From a checkpoint of a small image captioner: decoder width 128.
Rows from block 4 of the image encoder, named by matrix and row number. Rows with one number belong to one neuron. Each number is 128 + 32 x the weight over its row's rms, rounded and kept within 0 to 255. All counts start at 0. Numbers have three digits each. After the name is the row's rms in percent of the matrix's.
# fc1: MLP up (encoder.blocks.4.mlp.fc1.weight, 1024x256), inputs 86-171
# fc2: MLP down (encoder.blocks.4.mlp.fc2.weight, 256x1024, transposed), outputs 86-171
fc1.836 083:104056199148148180151081080128128128062157167128166128128074159128066176128083064128082156128178081153128128128128087131128094067128076093128128128128198128080128069128107171156128145128094092092165128092128181128128087175172128128103128133128084165128061168
fc2.836 081:128128136083100124103148128128095098153194128128128188128128193128128128167184175140099090128175128093128128184157128128100091184165157128128128128128128128128134089148128128108132128172150128088105160183158128177128128123171005128168179128089082067080128141
fc1.837 087:181117046128068128208128128196128128073163128029128177128128128219128080184128026128097097095128098128083128077128073128128148128128128128128128128157128128173128128128128128072128067085128128075067128128128128128104128128086076128081192128128128128128128079
fc2.837 092:128173128128234128154138118128142156130128160128128128128153128128128180128128128128107128122128128128128175128197170128128128128128108178145128128093128128128128128128092201087128128128072128128128227128105208090128198128128219128154185128128128100128073150
fc1.838 089:128178128093097139128128142191158128128128128077057128128128173181128128145098138170145128074174080069142096128172128128175128128100128187107159059128128084081099128128128128128163128171128128128074161128163128128128101068152061151105095128088167103098092082
fc2.838 089:062128175107151128128110128128128096141200149084128060131128080128128128128177110103081128070128158161151101168072139023174123128204128128100128128128128128062118173128128128128128162087128120110083085128088128079084075254128128128128128102128128064128095128
fc1.839 083:165128128162100128128128128128128093128164193128128082128128112083090128110128158165163128077063128174128083128128128066128161128087168064128093128095128177128128128128128219081054172068169172080128087128128107171111094171095128128079077175159128144128137128
fc2.839 081:168094128128128128084102128092128092128163165089128128166178128099161090128092128128128128168128185171082128128171128149128128174114096128128157144105154079174128077164172128089155128085128128170089083181161073128157169167081128073128080176128170096128070155
fc1.840 083:092160078180128140128128190171100128128079170095192209162128093166128128128128053148074128128194128128128128087128128189128128118128128128145128128128128097128136128128128144128128151128194128057128128128092128083073128100075128152214187128128128128089143067
fc2.840 103:128184128128163128140128128147111128128027128140224128102119128128128128128067128128128185128128164111128089013128181255153255128128102128187096145133086130118128128128115173149112138173114120155128128183113158073153128181128128128128128128128128128162128128
fc1.841 094:128164114149128128088058074091090142128128089097179143182128090128101128128128062128128128076086167178165150093128128098128154184128128128128128082065148083128170128171078101096128172128163128128163110128062188128128139128164196163128143128068093128074164128
fc2.841 087:185136102128128219143128128136128186164091119142128182128128128128180077128188128128072207128128131128163093128128092199128128128200128102163128101157128128128168128163137156128184128168090086090062128128105128128094128128091064173180056128099082067081128170
fc1.842 102:128089210177161128128090064138128128128128128128061047128128128128075156128156128078111165065150128128052149142128128128075128128128128070128128128128128128160195128097213165083128111084176128095073199128128128175128128128128128128128128128128128097128128128
fc2.842 097:121128128131164128128128128099168128128128095177128128183128128148128100128157172128153072128128128128128161128128155160139128128128060128126120128157057112175164128128128128128128091141079128122128206128128179128113128128128128148157071102109128122128077128
fc1.843 087:128128128061128128107080091128092081128128076128128156128179166128128071151078128108109128128128059089098128165093098128128128128128101107089128128128078066128180128128073170154172128165104156128071178170091128184128156094128128102088128057160076128128128092
fc2.843 088:159128105181128128128089101128093128097128191075102128128128128133191128128150164128088128128171128128128161128079188128128074086184128128155189116128128169128128184128128128128128128165128199085128163128128151128128128128096128186188128114165128128128169128
fc1.844 083:176128128117128128128157128159128165139086201083128128128086128184138128138128128128128095128128128128090128057128139128128120128120128083128179128128128088128165196128191062128128059128171128181104101128068128128128081088128128069089186104128078128167128128
fc2.844 093:128128128157128217208128152128150175128101128118190128128070066087079136088128128130097144109128128176108097128194104173140128147128128083128128128162128201128128128220128170160128132091101095102128115128128128099128097128128162145195128128157128128128128128
fc1.845 089:097128180115128154128128128147128128100091128090128163081128128207128128058171128156128128128128128128128128183175128128128170117106128181152173052073128128170105128128157128128128128184128050089128128128128128155096128174128128128178180058066161074128128128
fc2.845 093:034128128128128056128103128128128091084128142128128128151128123128128128128128162128128128128143128128128128208177128128128128150128128076128170128128167128128122128128198128062128064128128115128137128128137108182064128128128128136109128159128141128128128128
fc1.846 131:128075161159128128128078128128057087078128128128127040055128094128074128128128128079072128128128128128128128128063128128058075128128000013104128128128128128145175194211128128128151128128128166148094128128128128100128128145141128128128070098090128128128168054
fc2.846 120:128128114128128128128128054128228026128128146128053128166128087128197139128128094128128137109128085216128128128165128181128128029128071128128128128128128165128165128191147128128153128128128128127128016156128128128169128128128128063128128128128128128078105128
fc1.847 085:128128128128169082128128128099107128191076179128128154173169128128128059128128128080128128061128141128128128128150090145160128128128075128128097038128080159170168193077109128178128128088128140085179128165128128089101128128165057128096110182066128133156171069
fc2.847 089:128209171107101128088128150158128128139128171128128128128176088136075092128128151192128093128071128128170128128164128170094128179128169112107128085128077089128099093114152128128169100139113128128111128128154128098145101142190172079128128128090101162107092181
fc1.848 128:128148128169128128121128128104056097128071128128093128141128171128079121128128128128128179106063128128112128128128152171128128128128000128128128053076128128128176128206185188088128128128128187128095213139128185161128113128128128128175131128074128153128085129
fc2.848 144:128212128061128057190094128128128128128128144128061128128128109128128128128218128219093128141128128128054104169128162116128222128019128128128128152128142128128128062128128141076128128074128128128128128104158064128130119054128134144128128128128077235136128110
fc1.849 083:099128128128173128170128128128128173128128175128128098128188128068168128128128128173114100128164200181128164076069128128128151128128068086153072128167128128142128128128083201061128128104070141128128151128128190105128145128128128128080128101128084089153095166
fc2.849 080:128187128128128128061161128128128128149083091174128128128083128128128128128128080179106183168128189175128137072077084180170128128128128187141168128128128128077128084081074128145128128128087164148181100175168038082128175128111128128128128151154209074128099128
fc1.850 091:178128107091094070169128128128159138128128184063091128128128128091128104128128087068128126128171104180099128089080128128167128128128128128128160128212128128079128128128163128128128182081115128128128128060153095128195128128079159136128134128128128128128128128
fc2.850 110:128159128128128146128128128049128128128128110128046128128128130075128128128128190185216128028128128128128045128128118128128128128111140128128069128128128090128080144055128128128128182128128128128128128133042128128128076128161128128128128128083128128128135128
fc1.851 085:128149182163128128128072128181128128128128096157108128128128166128128128161128128167128091182128180128128144128128178148128128095100128158152088080180186128179128162128128062128128128128128073128176091128048110168072128146073128083075083161100128070194073103
fc2.851 080:128144160128102095128170128161128195164128161094128128128128104095128059120164139128128171181075128187160106128062152128128128082128081077086128086180128079128051163128162128128142169085128128077134180195112128128155128128108128155162128165085058128071129128
fc1.852 086:090163204128070128073128173128082128128085074156128128120103128128128128180128128128175128128128128128075096128147128128128128125153128128044180128128172128128128128128128179128077128108128052153061174128128128128096128128128128119086128128128076086183190069
fc2.852 092:128121128128057128088128173128161128128128128085110103128128128128066109128178056128128112128128128128128128255128128128128128128128128108119094128128097128128085189128108128072168128072171128080128128128128103098128128157104130039128128128128128122128107137
fc1.853 088:128128094128128128128128128128090128157140140040128128192128154128128083093128128069128128128185165171093098089128141128128128076172165199128128128194095110128128110180110177082128128128128131128083128089128102128106080128150128128128128128128128128128128178
fc2.853 092:106000128086128127128128121128128062156128105153128128129128128128128148128128128173103186128128097149155128128128118128068128190128151128100128128166128128128128166128128128128128128168128128128128114128166126175128105180128203128136135128070158128128128128
fc1.854 084:176128128100128178068083128107101185100145090174096128155128112206027167128078092173128167128093172128128165128177128128128168143163080128071172128090128153128090144166128128128151128155106170176103128084054128097073160102128055128177128155154094137128089128
fc2.854 083:186128164143128149117101094094157128140128158084065128128128187083172128128164128076164153149128092128128162186128128128128150128045128102183107128128128128158128128128128128071128151100170128084201168128178084086074128120128071091166176093079062092081128128
fc1.855 104:128128215126128128128168128128128128153106128165048034180198186115165128128113128080128128047072240172097128128128148062168155128104084171128128045128164128157128128128148104128128128128128128128128128128128128120128128163128128088096128128175146128128070074
fc2.855 113:028128128128012128128081128098128128128151038128191128166128128135182128128128128128128128128128128058146128128128192128167128102128105128128152096128148128128128166128071128191128023128108130128113128128145128128128073128154152128128128128128128111128155128
fc1.856 076:167128128179128128167128092128076064102128128128075084128128128128052080141096180169128128128163128128128075083166172128128128155074166084128128128128128128069170128128172086128069128128171128128163093110128128128171153166128128128128128153128096128128172084
fc2.856 085:178145128074050128128128182076116107128109084128128128128145130128169055185149128116081128167128143218072088128128128128175128142128128128128161153128128122128128191147128128128128159128128090065201095128105128139128092208191151128113128094171156128100128224
fc1.857 114:187128255082183128128153128205162128128018079128128159128128128168128092169128061128082074128128128158128068100128128128128128128103128112076108078128164161156104128128183154128128128147094128128166128128128199093128096061150030136173116128128128079097154165
fc2.857 122:128128128128128000128072128155128128128128220155146174128128128128128128128128037096086128133003172095128128128136128128139128213128128128128128128166122186128128128128218128177128152006128128128128128194174128128128128052128128128087072128174169128128080128
fc1.858 086:097128128128174163128128150128149148128126128094119043086128167128071176192078162128091101128105061073072094094162181068128128172080075146128165128128128171179128077128108085070185128104153128157165152084050128128179083128169128170169128128128128114128087101
fc2.858 085:194068094128156128128088098066090128128128069128128070142172128079128099128128092128128166162139121157128128128092108173148128153128171170178128128128128077128128078128103128121184128093151158099128181021128154082128128117158128182149080128128171087083128114
fc1.859 082:128085154076173114128128104128128144128164066128128073159128128086177177128128128164128128087128063128105074083128128138182128081174128128098128087128128075128159063128128128128172128168080128128069101147178150156176128106099203097161131078128128128179128128
fc2.859 087:128087173105128170128169128164067140082174093128128128088128172100128128118128166120076177128128128158137128128171128058128196128128128084152128162128128182128128128128094128128232128128097128128214183094079154148084201128128128128128097107180128128128160198
fc1.860 086:128128179128100128128047037052128128164072128075128128128181128128128099063128128164145054128128158128164128128128077128144090128128128128178096081143128170103128128079128128128128128128076203128089139128128219128175128128128128158097151044128173186128128168
fc2.860 092:128128074147128128128128105172128128162006128057128128184130128090128094128088128101154110102128128143177128139147112128160128128153147128128128128096128161180128128128093128128128128106171179180128181128178128128128128167058128128104051128070128128128085100
fc1.861 090:112128128128199128128163128128077099075128128128128081128128128160128128128120128172128128128211128057128128128185128128128128160128128128128128128086128128079094128128128128128128128109128058128128128228128082128128086040128128128128128184119172091128169128
fc2.861 087:128128095128082128128128128158209165109145145128128095128103128128128191128155128110149128121128101116166128128215128200103118091109128114180128128170186080128128152128128083128128143128125091100128135084098128128128128128128128128150128150128128106042128128
fc1.862 091:075077203079128128128128049045128158177128128085128128128103128179186128128128128186128151128112128176128141128097157128128082073128172158128128128128128097168128128128128128128128128100128128067128176088128128151128128128128221128128169053155128128128160185
fc2.862 087:152128128066128128147105120128128128092128128159128128098170128173225086142128067128184101128128128082156128196128075062128128145128128070172100128158089128163144084128112128128067112187163128128128159128128128128128101174128161094128128177128128108155103040
fc1.863 104:091128128128095238128094064061128128160128172128128128007128144082128128170128128128128128128128128128108128128128128084170150128128128156128128176128128063163148073097086128181128128087115128095172133128128128135175128128136128128128128128149087154094078128
fc2.863 115:094157128128150128172149128113128130164128128128128104128082167148147128128076143141128109128128182128091164252103110128074060128057121110128128170085140128136093103069128194119112111128136128154128146181128066179120171128087128181128099211162128128053128128
fc1.864 086:128076128128128128128093143128169155128106100188142168128077128184153091097128128098169174128128071165073180128120128172108054128173128087051152128175085154143073128128128128128128128074128128165165090100128128128128128092128096128159128128128067128193074083
fc2.864 077:176128128128128167128128128125050173128091114128158028124128128014188186128205059128128088128128128128128128070128128128103128128128128101155068128128128066193128128090128094128128128128128128056128063128109128128128084167136128128128159127167128128128128128
fc1.865 090:172128173128128128128070156162128128158090179128096111084107148160128094128162170091128128082095073128128128082082084128128128128128064145128128128128145074128074160093167181170128109128089183091128128128128255128181133128143150128167170040073176128128201129
fc2.865 088:186128128106128102128068128128128168144128072103092128076128128128128096128081165128181128074104128128080171135128128128104128128128108128128099077104168128170087128049093128083176170173128128105144148128128157081170128128192128124191128128151128129071128166
fc1.866 088:128070128128128099128173128094128128128075169128128128128128075128128175164171128086096128128063128128149080128175148128067128128128163160152158128070164077128073166128159128174093106090128128195128167128188128173128097103151128160128128064128128128128128128
fc2.866 086:128128128170128128156096128128074175128093106090128182177128055109206128128167084081128189128128128170097184195128128128173165176128142128162100091081179109126161086128128128128172128174128128186128104092128128128128128128185128153128075166155163151173114149
fc1.867 084:128086107168173128128128159128083176157128128094128173169128128105128086170158153089128128128128128128128087076128158128184174128167128167128128065161096088128200128063177128167128168128128117086128101128128128088128128128128184128128165166068072128128128162
fc2.867 096:150188081100155194128097128150084179125128090159144151092128128098128137063093128078097096128128128073128066203155128114076128128081128128128164078080092087161091163069128120128128139156090092128128128151155128128128165090091128108085151119094128153128128129
fc1.868 080:128128128128125030128128128180128128102128128095128096191060128128191128128110128181169114030128128128117154128128065090099086206128178128128072128128128128128128041128179072179128128063128188049128128128128128128128128128128247068083128128146103128128128096
fc2.868 082:185128128128128128128128128128128197134128128128128184128077104128128128205171074147179224128128128084128128122168128128128128172180128128128128229128091104128128128128114128160128112128194128128128156028149167128128128128128128191137068128128128175128112128
fc1.869 104:069128128162110118128153135145128128128128128128088055128128112128128128128128081128128210128128128205163128128128128128128053128109128128128104068122140128128128128128128128232055128165128171128128128128128128165128128128104128072128128128128128128128069165
fc2.869 108:147128128128097163128186128128094128128128128128095128122128128203128075176128128128160128128128128098128128128176128209128128078172068128197128159132092172123146128128128128167128070128105128143128128128098166128128128076128128136128039149158128128143128169
fc1.870 084:128128103128160221128128109165128128128128176128128128086179128128173128128087196128060081093128128128128128128128128128128128128085073128128128044167128128094128094176207088128128179177158128154164080128128084128128128095128191128059128128128089077094128041
fc2.870 097:128128128128152128128128128076193128078205181124128128128128098104128128133128128128160119128167071128060095179128128128075128072128128128128115194117128128128179128128084128130128128094136128128073128029128128128128140128092128180128128128128128128128128128
fc1.871 086:080128128086185074073128128128128161087128081128082128128087179128128163128128128172090088128128085104128178128179169169128128128128085166128128085101128096178067128128128128128128085092181156153128128071102082128128128091082062128092172184096166128128128128
fc2.871 080:128128093128164128128102186165082178147073169161100128128081145104094074186168070066128128128136128128104099130181082108087128144132128165139160128128177089128086103225128128172128102128181128150128163089095128162172112128128128134061128164088128184176128105